From a checkpoint of a small image classifier: 36250 training examples.
Rows from block 7 of a small image classifier, named by matrix and row number. Rows with one number belong to one channel. Each number is 128 + 24 x the weight over its row's rms, rounded and kept within 0 to 255. All counts start at 0.
After each channel's rows are labels from the 100 images, of 14848, where the channel reaches its highest value: "peak on" is the class under the peak; "responds to" is what is common among them. Only what is clearly more common there than usual is listed. The data: rendered dice on a table.
# convs0: first 3x3 conv (model.blocks.7.convs.0.weight, 112x112x3x3, each kernel summed), inputs 0-111
# convs1: second 3x3 conv (model.blocks.7.convs.1.weight, 112x112x3x3, transposed, each kernel summed), outputs 0-111

convs0.91 [132 184 149 117 140 154 144 142 119 155 154 171 135 146 132 142 135 129 144 138 142 114 110 119 117 133 141 130 133 132 151 152 132 128 143 100 151 150 132 138 138 129 125 112 134 133 134 137 116 149 147 140 111 139 131 124 133 158 123 165 171 190 158 167 129 168 126 118 197 180 174 164 206 132 156 152 167 150 160 141 151 153 159 173 143 184 119 145 154 144 137 145 187 136 123 144 140 118 117 116 147 130 137 133 105 136 127 139 126 119 123 137]
convs1.91 [104 106  99  89 113 109 109  94 106 113 122  91 101 108 116 124 116 121 111 127 133  86  82 121 112 111 119 120 119 143  91  61  66 122 116 125 134 125 109 116 122 114 125 112 138 135 126 124 155 117 123 122 141 127  82 137 100 114 121 123  96 123 109  97 116 107  94  97 121  98 113 134 141 128  78 108 119  76  13  80 163 136 109 164 109 124 109 119 115 108 119 107 117 106 125 135 109 126 121 130 126 132 141 134 113 112 138 123 135 137 141 131]
peak on: die with two on top
responds to: two on top; total: 2; dice: one

convs0.55 [155 154 140 143 128 151 141 141 131 162 128 130 154 151 117 111 114 121 119 168 125 114 120 117 153 112  98 114 140 125 117 151 199 128 134 104 124 117 127 150 121 186 109 133 111 115 135 140 103 166 148 115 102 151  97 148 136 125 191 145 150 160 120 163 150 128 148 150 108 151 151 110 126 119 137 139 117 114  89 124  99 119  90 117 105 109 131 112 105 117 119 115 127 116 141 101 208 119  87 182 113 117 110 123  77 110  98  97  93  95  93 129]
convs1.55 [122 124 109 110 110 115 138 141 135 117  53 119 121 110 118 114 128 121 120 131  69 110  91  79 122 116 105 112  86  80  97 136 111 102 102 126  72  70 112 126 108 136 104 135 110 136 110 106  92 142 116 123 107 113 116 110 126 142 124 114 118  63 122 106 129  80 131 144  98 108  71  92 129 141 100 117 124 127 129 131 136 103 139 115 124  66 123  99 106 110 126 108  56 128 130 137 131 129 114 158 127 135 117 135 127 126 110 124 140 120 109 129]
peak on: die with two on top
responds to: two on top; total: 2; dice: one

convs0.106 [149 123 120 190 122 125 131 128 147 134 156 153 187 177 128 137 125 112 118 135  88 125 179  94 144 114 112 104 139 112 124 212 189 125 129 135 133 125 125 130 116 149 140 102 136 121 131 142  73 153 148 128 143 140 179 123 118 134 168 180 118 162 156 173 122 132 132 122 146 128 141 133 119 102 126 132 131 120 132 123 121 139 146 128 105 102 124 115  64 125 109 104  59 117 118 112 157 108 128 147 114 130 132 131 109 114 121 107 121 122 112 135]
convs1.106 [129 132 140 126 130 130 130 126 116 133  95  96 120 115 130 133 119 146 138 147 100 142 139 103 132 140 128 125 126  88 134 151 135 138 117 136  93  95 137 132 126 146  89 150 103 117 117 119  64 144 119 136  59 123 145 127 161 118 150 123 156  98 117 152 154 106 162 188 115 146 107  99  96  93  96 105 103  91 109  92 112  91  82 109 144  98 137 107 152 107 138 113  78 124 146 126 160 147  96 125 135 140  94 152  84 148  76 104 132 103  95 142]
peak on: die with one on top
responds to: one on top; dice: one; total: 1

convs0.6 [131 108 143  98 122 123 126 121 144 144 121 151 151 105 148 133 121 159 173 177 132 123 118 148 162 156 128 162 127 124 125 121 174 123 118 146 136 123 128 172 151 194 138 164 149 145 139 145 151 158 159 156 152 164 115 144 120  92 174  82 121 139  90 130 135 117 133 141 102 127 112 104 114 107  86 126 100 107  96  97 114 111  95 109 121 125 144 117 143 119 163 118 150 121 186 126 210 146 122 146 111 112 116 115 115 120 115  90 110 118 128 106]
convs1.6 [113 128 125  88 129 132 121 124 115 128  62  98  92  88 132  98  95 134 138 148  79  97 112  83 139 131 100 135 111  96 115 141 126 125 123 110  83  91 128 146 135 152 134 136 111 148 139 140 130 174 163 150 101 158 129 131 127  94 128  88 118  88  93 110 129  87 121 126 103 113 105 124 131 135 143 152 120 120 124 130 125 141 135 100 144  82 132  86 125  86 133  74  75  87 140 137 145 137 137 143 171 151 147 166 149 150 133 154 141 137 133 153]
peak on: die with four on top
responds to: four on top; dice: one; total: 4

convs0.26 [120 110 113 139 111 108 108 118 109 115  68  86  72  78 143 144 132 147 159 140 111 153 137 142 130 168 135 161 116 154 139 101 137 128 135 153 134 100 132 135 142 145 140 154 128 135 137 129 167 132 130 134 138 129 150 147 116  95 128  64  93  88  83 108 114  68 128 133  65 117 100 119 116 107  77 113 104  93 103  97 116 114 106 123 159 114 138 129 172 128 160 124 131 137 157 159 137 162 126  89 123 117 128 119 125 111 127 112 129 121 126  93]
convs1.26 [104 119 106  92 122 101 106 110 111 109 102  95  77  88 129 103 106 129 133 150 128 110  98 120 127 135 125 138 139 146 121  87 115 132 125 104 141 142 123 140 137 137 151 153 155 160 152 163 157 183 175 173 136 172 161 162 101  99 106 106 131 136  99 114  93 120  97  93 105 104 135 142 140 126 133 145 125 121 124 119 141 155 137 129 135 119 118 112 123 118 126 115 124  95 122 117 126 124 147 139 194 173 177 190 146 161 136 150 157 154 153 157]
peak on: die with six on top
responds to: six on top; four on top; dice: three; total: 14

convs0.70 [119  97 115 147 115 129 130 136 126 122 154 116 131 133 118 152 144  98  92  72 103 165 145 103 118 113 146 105 110 132 129 151  75 131 125 144 136 149 115 105 107  55 160 107 126 127 129 129  49 108 112 122 159 109 152 117 123 154  87 142 123 131 163 147 114 163 112 106 168 115 117 121 123 117 132 127 124 109 130 123 118 130 135 155  96 123 120 144  74 145 105 139  74 139  75 119  59 104 171 119 141 139 136 132 136 134 127 144 130 155 137 142]
convs1.70 [141 151 142  91 137 139 132 136 120 139  89 119 111 122 131  79  82 139 132 150  85  95  91  75 133 132  98 123 142  90 121 122 142 117 130  89  97  94 131 124 130 138  80  69  91  90 134 143  78 148 143 135  78 138 109 129 139  95 101 117 139 114  89 130 137 107 132 141  95 141 152 123 134 124 164 153 146 123 137 144 124 128 130 121 127  90 133  88 150  83 133  94  71 103 137 113 136 131 123 137 133 116  90 132 140 148  99 131 105 108 128 164]
peak on: die with one on top
responds to: one on top; total: 2; total: 1

convs0.20 [131 112 128 107 126 118 122 116 132 132  91  93  98 102 137 118  99 159 150 158  84 117  98 103 137 145 121 152 113 129 136 113 157 144 124 140 102  78 120 140 145 178 126 149 133 135 129 135 166 137 138 117 129 133 116 125 124  94 151 127  96 133 107 129 128  70 127 147  86 112 103  90 104 144 106 114  92  88  90  94 103 101  98 110 149  82 134  98 173  93 145  91 111  93 157 140 172 155 108  94 104 115 119 123  98 103 121 101 101 118 108 106]
convs1.20 [126 106 111  86 120 134 128 131 132 129  53 127 125 114 126  81  95 113 105 132  83  88  86  66 128 114  97  97 120 115 125 142 142 115 121  91 108 104 118 115 106 125 137  81 131 147 122 124 101 154 137 137 129 125 101  91 112 114 133 116  91  97 111  96 117 114 116 119 101 113 115 126 157 130 142 141 103 160 142 134 157 124 152 149 121  79 126  92  95  85 118 104  52 100  99 112 106 125 138 143 146 132 110 149 167 132 124 139 140 149 136 139]
peak on: die with six on top
responds to: six on top; four on top; total: 10

convs0.12 [139 112 155  92 131 142 144 144 154 162 140 141 166 120 116 124 128 116 132 163 132 110 101 133 160 110 101 125 132 118 123 131 195 121 119 114 123 123 115 157 130 194 119 140 131 127 139 134  61 158 148 123 124 153  89 105 121 121 196 105 124 145 118 152 133 129 132 140 117 138 141 122 145 106 115 140 116 129 114 125 113 108 122 121  84 122 126 117  62 126 135 123 145 119 139  73 227 110 133 161 118 114 110 119 110 125 111  96 106 119 124 109]
convs1.12 [134 118 120  86 107 127 137 143 127 126  76 113 114 106 124 105 111 127 124 132  73  88  94  90 128 121  95 126  87  87 104 130 123 115 110 102  70  71 117 140 119 156 121 118  92 129 124 120  84 149 140 122 103 136  92 120 137 121 144  96 113  68 114 112 139  81 125 137 107 116  97  90 125 134  96 118 123 136 135 145 116 100 135  98 134  80 129  87 112  95 129  87  68 108 135 136 146 130 116 147 140 140 116 146 154 155 115 144 135 119 124 147]
peak on: die with two on top
responds to: two on top; dice: one; total: 2

convs0.11 [119 165 111 158 130 102 134 128 130 103  89 130  79 116 137 119 121 114 141 105 150 149 187 134  95 138 174 129 145 139 166 162 169 137 165 118 117 105 140  93 139  89 115 145 127 107 124 129 167 105 109 138  97 106 147 169 164 115  95 122 114 154 122 104 141 136 162 142 101 140 124 130 117 116 121 108 151 125 138 117 113 142 156 162 157 167 122 122 157 129 152 123 170 123 138 154  71 126 120  51 133 123 108 148 110 118 147 145 169  96 127 133]
convs1.11 [128 109 110 162 117 121 128 125 138 125 108 114 136 147 110 143 155 111 104  91 152 149 125 138 111  93 137  68 117 129 100 131  97 117 108 174 124 125 107  79  83  89 123 184 147 159 129 124 108 101  93 135 123  90 164 111 113 153 126 157 139 144 136 154 113 114 127 133 134 128  45 131 177 133 112 137  99 104 154 125 164 165 161 149 110 151 112 131 120 128 104 145 125 141 102 105  82 112 132 164 133 151 154 131 129 135 159 140 156 154 127 104]
peak on: die with one on top
responds to: one on top; dice: two; total: 3; total: 2

convs0.88 [144 155 149 132 140 147 136 139 126 139 131 208 116 156 124 116 116  94 115 109 155 120 120 114 121 106 134 111 145 147 133 156 133 129 149  86 137 158 133 123 123 116 120 125 132 120 142 156 146 145 143 138 104 142 137 154 130 146 125 137 166 179 152 154 131 200 125 116 160 178 164 162 176 155 159 154 176 156 165 161 154 152 161 166 121 183 116 141 129 136 111 138 143 125 101 131 102 108 130 157 168 142 136 141 134 159 138 155 133 112 154 139]
convs1.88 [124 106  99  76  84 100 130 104 124 124 130  94 129 106 116 108 105 127 128 135 125 107  79 106 113 117 122 104 144 134  75  96  71 112 122 141 136 126 102 104 117 133  91 148 165 147 133  95 158 113 108 136 142 109  83 101 102 123  98 133  94 125  96 153 117 119  86 120 125 123 122 135 161 104  96 124 114  53  87 113 182 127 110 159 122 119 115 118 131  77 104 106 112 120 123 120  99 124 130 136 100 150 148 119 123 123 157 104 142 155 143 109]
peak on: die with one on top
responds to: dice: one; one on top; total: 1

convs0.92 [145 158 127  83 131 144 148 130 144 139 158 163 194 130 157 131 128 163 168 168 110 119  91 130 145 160 123 188 144 134 157 140 164 142 147 142 133 147 141 151 140 198 143 130 149 158 135 153 132 176 167 155 117 165 130 138 139 129 187 142 154 162 149 140 149 168 147 134 164 153 163 147 160 116 125 162 130 133 140 119 163 133 119 136 142 138 130 132 153 128 152 124 149 122 154 150 185 136 125 126 131 121 123 128 110 139 129 109 111 127 117 114]
convs1.92 [115 107 102  74 122 128 123 128 119 124  53 107  99 102 125  86  87 123 123 138  98  80  85  81 127 123  93 128 116 127 103 101 108 117 132 100 113 109 121 136 131 128 127 117 127 124 123 122 128 161 154 134 110 158  89 117 110  94  97 112 103  90 102 119 114 110 104 109 114 100 118 138 129 124 130 153 120 124 105 135 150 129 136 120 126  94 122 106 131  84 125  71  59  82 126 117 135 133 128 136 176 149 137 158 162 150 113 145 128 132 137 174]
peak on: die with four on top
responds to: four on top; total: 4; dice: one

convs0.50 [132 154 150 114 135 129 132 133 131 138 120 126 133 108 152 121 123 192 170 191 126 129 115 130 148 167 124 189 136 135 135 105 162 124 136 129 132 121 143 179 172 209 129 157 123 131 129 130 154 160 160 146 120 177 119 149 129 128 162 115 132 132 120 127 141 115 143 152 107 126 122 117 114 124 113 127 105 120 103 113 133 121 122 123 139 126 129 128 171 128 178 127 153 122 195 129 212 156 119 133 111 112 128 114 119 119 112 100 120 116 119 102]
convs1.50 [121 110 108  76 124 124 119 128 128 132  50 101 104  81 121  92 105 131 134 147  86 100  88  87 130 131 115 129 115 119 104 118 117 110 109 106 122 110 119 140 131 144 140 132 138 153 130 143 141 201 152 140 112 157 137 129 109 104 108  98 104  81  95  95 111  83 110 121  93 100  91 125 143 131 127 150 128 115 122 130 147 141 147 129 136  88 121 103 114  97 127 103  72 101 134 129 136 129 144 144 170 146 150 160 157 151 124 157 151 151 141 155]
peak on: die with four on top
responds to: four on top; dice: one; total: 4; total: 5

convs0.13 [134 127 127 150 126 127 128 123 124 139 173 137 134 119 115 102 109 114  97 125  51 107 112  76 109 109  76  89 108 125 127 171 166 115 116  95 146 177 122 131 121 133 104 119 119 112 129 143 121 153 144 136  98 147 136 136 119 191 142 110 134 143 152 143 121 179 126 131 176 142 167 166 168 168 145 148 157 156 164 176 164 153 146 155 111 121 107 122 110 118 106 120 110 103 107  94 111 102 132 151 156 141 129 144 131 144 134 127 133 125 134 128]
convs1.13 [118 121  97  93  92 108 128  89 111 108 117 114 131 108 115 119 141 118 115 110 131 135  78 120 117 119 123 111  97 113  59  67  53  79 110 121 114 116 116 109 108 124  89 138 133 101 131 106 122 104  99 105 140  96 108 116 121 139 111 146 145 111 135 128 125 124 112 130 134 105  97  94 125 120  37  90 126  75 107 115 151 109 129 132 108 132 121 111 138 123 112 128 130 138 117 128 110 123  88 187 108 136 139 124  95 134 119 113 124 116 127 126]
peak on: die with two on top
responds to: two on top; total: 2; dice: one

convs0.43 [139 152 150 108 134 135 125 120 135 141 127 139 146 113 138 123 118 170 148 205 120 103  95 122 141 140 118 156 138 124 137 115 188 136 127 127 126 121 138 162 141 225 119 171 142 131 123 129 161 193 159 142 112 165 104 134 136 118 187 119 154 146 107 136 142 128 139 151 124 131 128 114 122 125 122 137 119 127 112 119 118 129  99 108 129 123 136 115 152 117 140 117 154 115 154 119 222 139 113 155 113 123 128 121 113 125 117 102  86 107 113 115]
convs1.43 [125 119 116  78 123 136 128 136 115 136  44 113 104 100 129  80  90 131 128 144  81  86  72  62 130 129  94 124 125 107 117 122 129 108 125  89 105 103 127 136 127 144 132 113 124 132 131 128 115 167 140 133 112 141 106 120 123  85 101 101  99  78  95  97 126 112 120 117  94 112 114 127 143 122 134 148 121 128 122 134 139 125 134 123 130  81 131  92 112  88 126  83  62  91 127 121 121 135 126 145 157 134 126 153 150 145 122 137 132 144 132 156]
peak on: die with four on top
responds to: four on top; total: 4; dice: one

convs0.86 [141 155 163  89 142 137 133 137 132 137 141 152 126  96 158 135 127 177 183 187 116 113 116 131 139 167 121 179 132 125 149 117 169 146 128 141 140 146 147 172 158 212 137 148 151 161 119 148 147 171 167 149 125 163 127 123 138 135 175 117 142 150 123 139 140 134 145 148 150 146 153 136 155 124 125 142 132 124 126 109 150 141 117 132 138 130 133 126 187 124 161 126 132 119 173 140 200 139 118 120 126 125 143 134 101 116 128 100 127 126 116 109]
convs1.86 [123 141 128  69 132 126 114 119 113 125  62 103  81 106 131  82  77 131 135 149  97  96  80  81 129 129 109 137 135 124 109  70 106 121 134  76 125 108 128 144 132 125 142 121 128 136 138 146 136 174 177 135 114 167 112 141 116  77 106 107 134 111  98 103 112 101 107 108 101 113 127 131 137 126 135 143 134 114 107 127 134 132 131 127 134 108 125  95 125  98 128  85  98  81 133 125 127 135 135 131 170 138 146 173 147 146 126 159 136 139 143 173]
peak on: die with six on top
responds to: dice: one; six on top; total: 6

convs0.49 [110 109 116  97  98  99 111 119 119 111 132 128 125 121 154 144 132 171 202 149 137 137 147 142 150 179 148 201 121 137 124  96 141 142 141 138 136 132 130 138 161 142 134 130 127 139 141 148 172  97 111 127 131 118 130 133 120 129 104 126 116 114 124 127 121 138 121 130 132 109  86 100 100 130  94  93  99  95  79  98 128 122 106 112 179 141 169 137 192 133 177 133 147 135 181 170 148 166 112 132 110 134 137 117 122 127 128  89 122 133 112 110]
convs1.49 [ 99 119 117 106 137 117 113 109 106 115 152 107 113 107 122 128 122 134 137 137 122  98 125 137 126 136 125 139 116 136 111  52  49 105 142 132 141 139 145 129 170 141 119 174 143 130 131 129 174 128 106 137 139 127 154 145  90 116  94  79  94 101  87 106 101 113  90  94  87 112 108 135 149 132 149 156 124  97 137 107 155 203 140 156 137 126 119 122 128 103 132 120 144 118 132 124 109 120 141 145 150 160 185 174 123 129 147 138 152 144 111 134]
peak on: die with six on top
responds to: dice: three; six on top

convs0.109 [140 101 109 187 104 132 130 131 134 135 173 142 178 159 111 119 131  90 110 124  86 135 133  90 137 103 107 101 126 114 125 207 183 116 124 118 135 121 112 129 107 140 135 128 124 133 123 133  80 132 136 112 143 133 132 125 114 156 171 142 143 150 147 144 112 141 116 125 164 138 133 128 124 101 114 127 124 121 123 120 130 137 134 132  80  95 100 127  73 126  97 125  32 114 108  77 143  77 135 150 117 119 127 125 134 116 117 122 133 140 130 138]
convs1.109 [135 137 138 120 142 143 128 138 126 139 106  96 119  99 131 113 112 141 135 149  89 128 119  86 130 141 123 108 128  84 147 148 129 141 119 125 105  95 136 126 128 150 102 117 113 119 115 116  79 155 112 131  75 118 135  99 161 114 151 126 151 102 110 167 146 101 185 210 101 155 104  98 107 100 117 126 111  93 129 117 131  91 103 119 138 100 139 102 157 102 149 111  95 114 152 116 156 133 116 119 140 137  95 142  73 143  81  81 134 118  80 137]
peak on: die with two on top
responds to: two on top; total: 2; dice: one

convs0.4 [142 156 147 116 134 133 128 132 135 132 138 164 140 124 141 116 132 140 150 171 140  97  83 135 135 143 136 147 140 125 153 113 211 133 134 135 125 118 128 152 139 211 108 143 156 129 132 142 164 150 151 137 113 156 119 135 133 129 210 119 149 167 116 143 140 146 143 152 125 156 157 107 129 129 116 139 113 127 117 104 109 121 115 114 134 136 124 118 173 117 141 117 164 116 158 130 211 134 104 113 118 117 109 108 106 122 129 103  74  93 109 112]
convs1.4 [122 128 114  67 129 135 138 127 118 131  58 119 112 114 126  80  95 128 119 142  73  83  73  55 135 127  91 123 120 104 113 122 114 115 135  68 112 117 123 134 119 132 113 103 112 111 135 131 114 146 133 131 110 135  85 109 121  95 100 100 110  82 106  95 126 105 114 112 110 113 111 127 137 134 136 145 121 131 126 133 133 130 140 116 125  71 135  84 127  94 123  89  56  96 133 120 127 132 122 145 154 135 127 144 152 146 126 144 129 134 127 144]
peak on: die with four on top
responds to: four on top; dice: one; total: 4

convs0.59 [122  90  93 140 114 122 126 116 124 121 143 108 158 131 105 121 123  80  97  73 113 118 116 102 124  87 121  83 106 100 108 148 100 109 119 125 121 139 109  87  92  62 127  95 101 111 125 104  34  97 100 112 126  87 126 105 116 136 104 123 154 122 122 134 119 152 112 107 164 130 123 133 135 109 132 118 137 128 139 128 108 114 123 117  86 117 132 120  74 111 102 118  90 121  81 108  79  89 143 123 119 117 115 118 112 129 131 131 122 134 126 143]
convs1.59 [129 111 115 105 151 128 116 141 118 153 142  97 127  47 135 105 102 130 114 102  92  99  93  80 132 122 103  98 154 111  89  90 102  93 137  99 119 106 137  97 118 121 131  98 136 125 136 119 125 134 108 145 108 131 126 108 122  98 107 114 160 123  80 146 121  92 139 119  68 163 117 116 174 116 147 146 119 148 155 120 151 157 137 124  98 103 127  95 145 106 116 107 105 102 111  80  69 123 135 160 138 144 123 146 133 161 124 107 132 156 121 153]
peak on: die with one on top
responds to: dice: one; one on top; total: 1

convs0.32 [122 155 143 117 125 124 118 124 128 129 127 129 133 118 136 121 105 176 171 184  85 107 106 110 137 155 112 165 124 141 127  87 152 137 124 145 124 114 122 153 145 202 129 187 141 141 122 136 184 158 149 133 132 153 124 141 126 118 148 109 124 137 107 128 130 104 132 142 114 134 114 101  96 148 106 125 104 106 100 104 116 118  95 103 139 100 128 109 168 102 144 105 126 105 177 123 203 153 102  92 105 113 129 112 109 111 119 105  92 104 105  94]
convs1.32 [110 117 120  77 130 142 125 124 115 132  65 112  87  95 132  83  86 131 123 154  86  89  94  75 139 132  94 128 135 119 119 111 123 119 130  95 115 112 130 149 133 142 138 122 129 141 137 155 125 173 171 144 124 162 128 128 121  82 107  99 107  97  90 106 119 113 109 115 100 110 115 136 148 127 148 160 126 126 124 129 140 144 140 127 140  94 132  93 121  89 129  81  70  83 127 114 124 136 137 151 174 151 131 162 158 154 123 156 138 149 136 159]
peak on: die with six on top
responds to: six on top; dice: one; total: 6

convs0.33 [120 118 132 102 120 115 130 128 136 131 108 138 130 104 145 142 115 169 176 178 125 133 117 143 159 165 124 174 124 136 120 119 160 120 114 150 125 113 126 172 154 192 143 172 142 147 132 139 152 150 157 141 141 165 121 137 112  96 158  96 111 127  95 127 130 101 129 138  99 120 108 110 112 129  96 120  96 104  97 100 124 107 108 107 133 118 140 111 160 115 166 114 145 114 200 135 214 158 117 125 110 116 126 114 104 119 112  91 109 116 117 105]
convs1.33 [112 117 118  91 125 128 118 123 113 126  56 102  88  85 133  99 103 133 134 149  76  95 103  87 136 132 101 133 116 104 113 141 127 120 119 113  92  96 125 150 135 155 133 135 116 150 133 142 138 177 167 146 104 157 136 134 126  94 128  90 104  84  96 105 127  98 117 128 103 111 109 121 133 141 131 144 123 118 121 123 128 143 138  97 145  66 132  89 120 101 134  95  68  93 141 137 142 139 131 144 171 153 146 166 150 157 127 157 139 139 133 162]
peak on: die with four on top
responds to: four on top; dice: one; total: 4

convs0.17 [124 122 115 116 129 134 121 132 125 127 113 127 111 126 145 173 148 144 148 141 175 182 166 204 140 150 181 148 138 161 169 114 138 168 176 148 136 130 145 130 141 134 148 142 140 142 158 135 143 122 121 140 151 124 142 154 144 123 111 132 127 123 118 119 150 129 149 154 115 119  91  79 134 110 100 106  95  88  97  80 129 120 118 125 173 161 169 157 170 153 158 146 176 158 148 184 126 156 133 135 135 127 132 133 138 128 137 150 140 132 130 128]
convs1.17 [110  99 117 134 113 111  93 107 130 100 169 110 127 121  95 151 142 102 107 110 140 131 146 153 101 105 124 110  91 140 139 167 148 119  97 139 138 144  95 113 113 120 151 162 159 157 109 123 165 129 135 114 164 113 159 138 105 138 148 133  73 128 139  91 102 119  98 113 122  91 128 181 144 141 105 118 125 137  83 131 155 175 129 178 113 139 100 139 100 136 113 137 146 140 109 120 132 107 155 101 158 186 170 161 120 126 169 109 171 155 147 126]
peak on: die with six on top
responds to: six on top; dice: three

convs0.99 [142  94 113 120 102 129 137 131 124 134 138 145 125 127 103 118 119 107 108  95  86 119 104  90 110  94  93 101 107 122 104 154  78  93 104 134 131 142  93 101 103  84 129 108 107 114 122 126  74 121 116  96 131 117 142  91  95 142 104 156 128 172 151 163  88 146  86  95 160 118 138 123 154  97 117 135 143  94 123 123 134 126 124 136  88 108 118 126  75 125  95 117  77 121  91 100  98  90 121 114 127 125 107 125  94 116 111 123  97  92 109 116]
convs1.99 [105 144 124 104 125 139 112 111 102 140 109 116 104  75 131  93  97 142 108 130 102  90 110  93 135 124  90 117 138 103 100 134 122  98 110  89 104 107 141 106 121 131 114  74 107  85 147 139  90 146 129 138  68 147 137 161 135  81 121 101 137 130  93 134 121  99 124 134  83 148 126 115 153 143 151 150 108 102 139 126 131 137 131 132 113 102 132 103 151 104 130 103 101  97 111  86 114 134 124 175 145 136  98 138 190 167 110 171 120 131 124 163]
peak on: die with two on top
responds to: two on top; total: 2; dice: one

convs0.56 [129 123  98 166  79 103 129 117 115 131 139 126 143 138 130 116 117 147 111 136  64 131 140  70 142 118  76 140 122 109  72 118 108  64  82 140 116 114  66 117 115 122 136 136  91 144  98 107  90 131 126  71 151 131 145  99 101 130 139 131 128 116 126 122 108 130 100 110 150 105 123 134 114 128 120 126 143 123 150 163 114 139 110 136  89  89 133 113  56 109 121 104  86 111 107 120 138  80 139 123 115 117 130 128 120 130 114 108 120 133 137 126]
convs1.56 [128 132 135 115 150 126  75 106  94 124 134  62 123  70 134 132 118 141 129 131 126 142 170 130 131 135 145 132 139 130 147 128 139 143 113 147 124 126 148 119 134 125 168  71 136 120 136 153  75 139 151 120 117 157 142 153 150 105 140 115 169 127 101 105 141  99 132 143 108 161 139 108 127  90 115 132 144 100 107  94 152 182 114 139 113 130 134 125 160 126 142 123 123 120 132 111 123 127 128 126 181 151  74 185 137 194 126 147 147 149 149 182]
peak on: die with four on top
responds to: four on top; total: 4

convs0.29 [130 106 120 140 126 123 135 123 133 130  92 140 119 141 141 148 123 154 157 175 141 141 139 157 165 148 143 153 122 120 126 141 183 129 129 146 117  98 123 153 136 183 137 180 141 128 138 138 134 153 144 135 134 153 147 148 123  81 163 123 113 138  95 123 124  95 140 132  74 116 109  95 106 102 101 115  93  91  93 100 104 104 108 107 142 122 139 104 136 116 151 116 150 121 176 142 224 153 116 133 106  97 114 114 116 100 115  90 136 107 116 105]
convs1.29 [120 115 116 120 119 124 133 134 130 125  56 105 106 106 126 120 130 129 134 141  68 113 119  87 128 125 103 129  93  87 119 150 130 112 110 144  71  65 124 142 126 165 117 156 109 153 124 123 125 168 135 129  90 136 147 121 130 140 136 103 106  71 121 104 132  77 134 145 109 110  74  92 127 145 122 133 108 120 132 127 121 125 138 100 143  67 131  97 113  99 137 102  58 124 144 148 143 133 118 144 164 153 139 161 144 137 126 141 151 133 120 140]
peak on: die with four on top
responds to: four on top; total: 5; total: 4

convs0.18 [128 108 107 122 106  98 113 130 111 121 110  91  83  99 141 144 122 161 185 144 122 143 144 129 134 165 144 175  97 143 136  99 101 128 156 130 126 107 122 131 149 132 132 130 106 125 134 121 135 115 115 120 134 113 123 142 125 135 119 113  99 107 125 112 132 109 126 148 122 119  57  79 133 118  84 105 127  98  79  93 128 126 137 133 195 133 166 135 193 135 174 122 141 132 173 193 138 173 121 113 113 112 100 129 121 139 119 101 140 117 114 131]
convs1.18 [123  75  93 123  99 109 118 121 134 106 162 130 140 126 117 117 139 104 120 124 136 117 110 145 112 108 119 117  95 149  72  53  90  98 109 128 135 150 100 124 104 129 157 150 153 153 148 156 138 130 131 138 155 136 159 135  88 128 120 118 102 120 124 112  97 113  94  86 117  92 130 166 157 134 134 144 147 151 155 121 157 197 145 165 112 123 110 140  88 127 102 130 130 128 107 121 112 109 152 160 153 146 174 155 138 146 169 145 148 159 154 128]
peak on: die with six on top
responds to: six on top; dice: three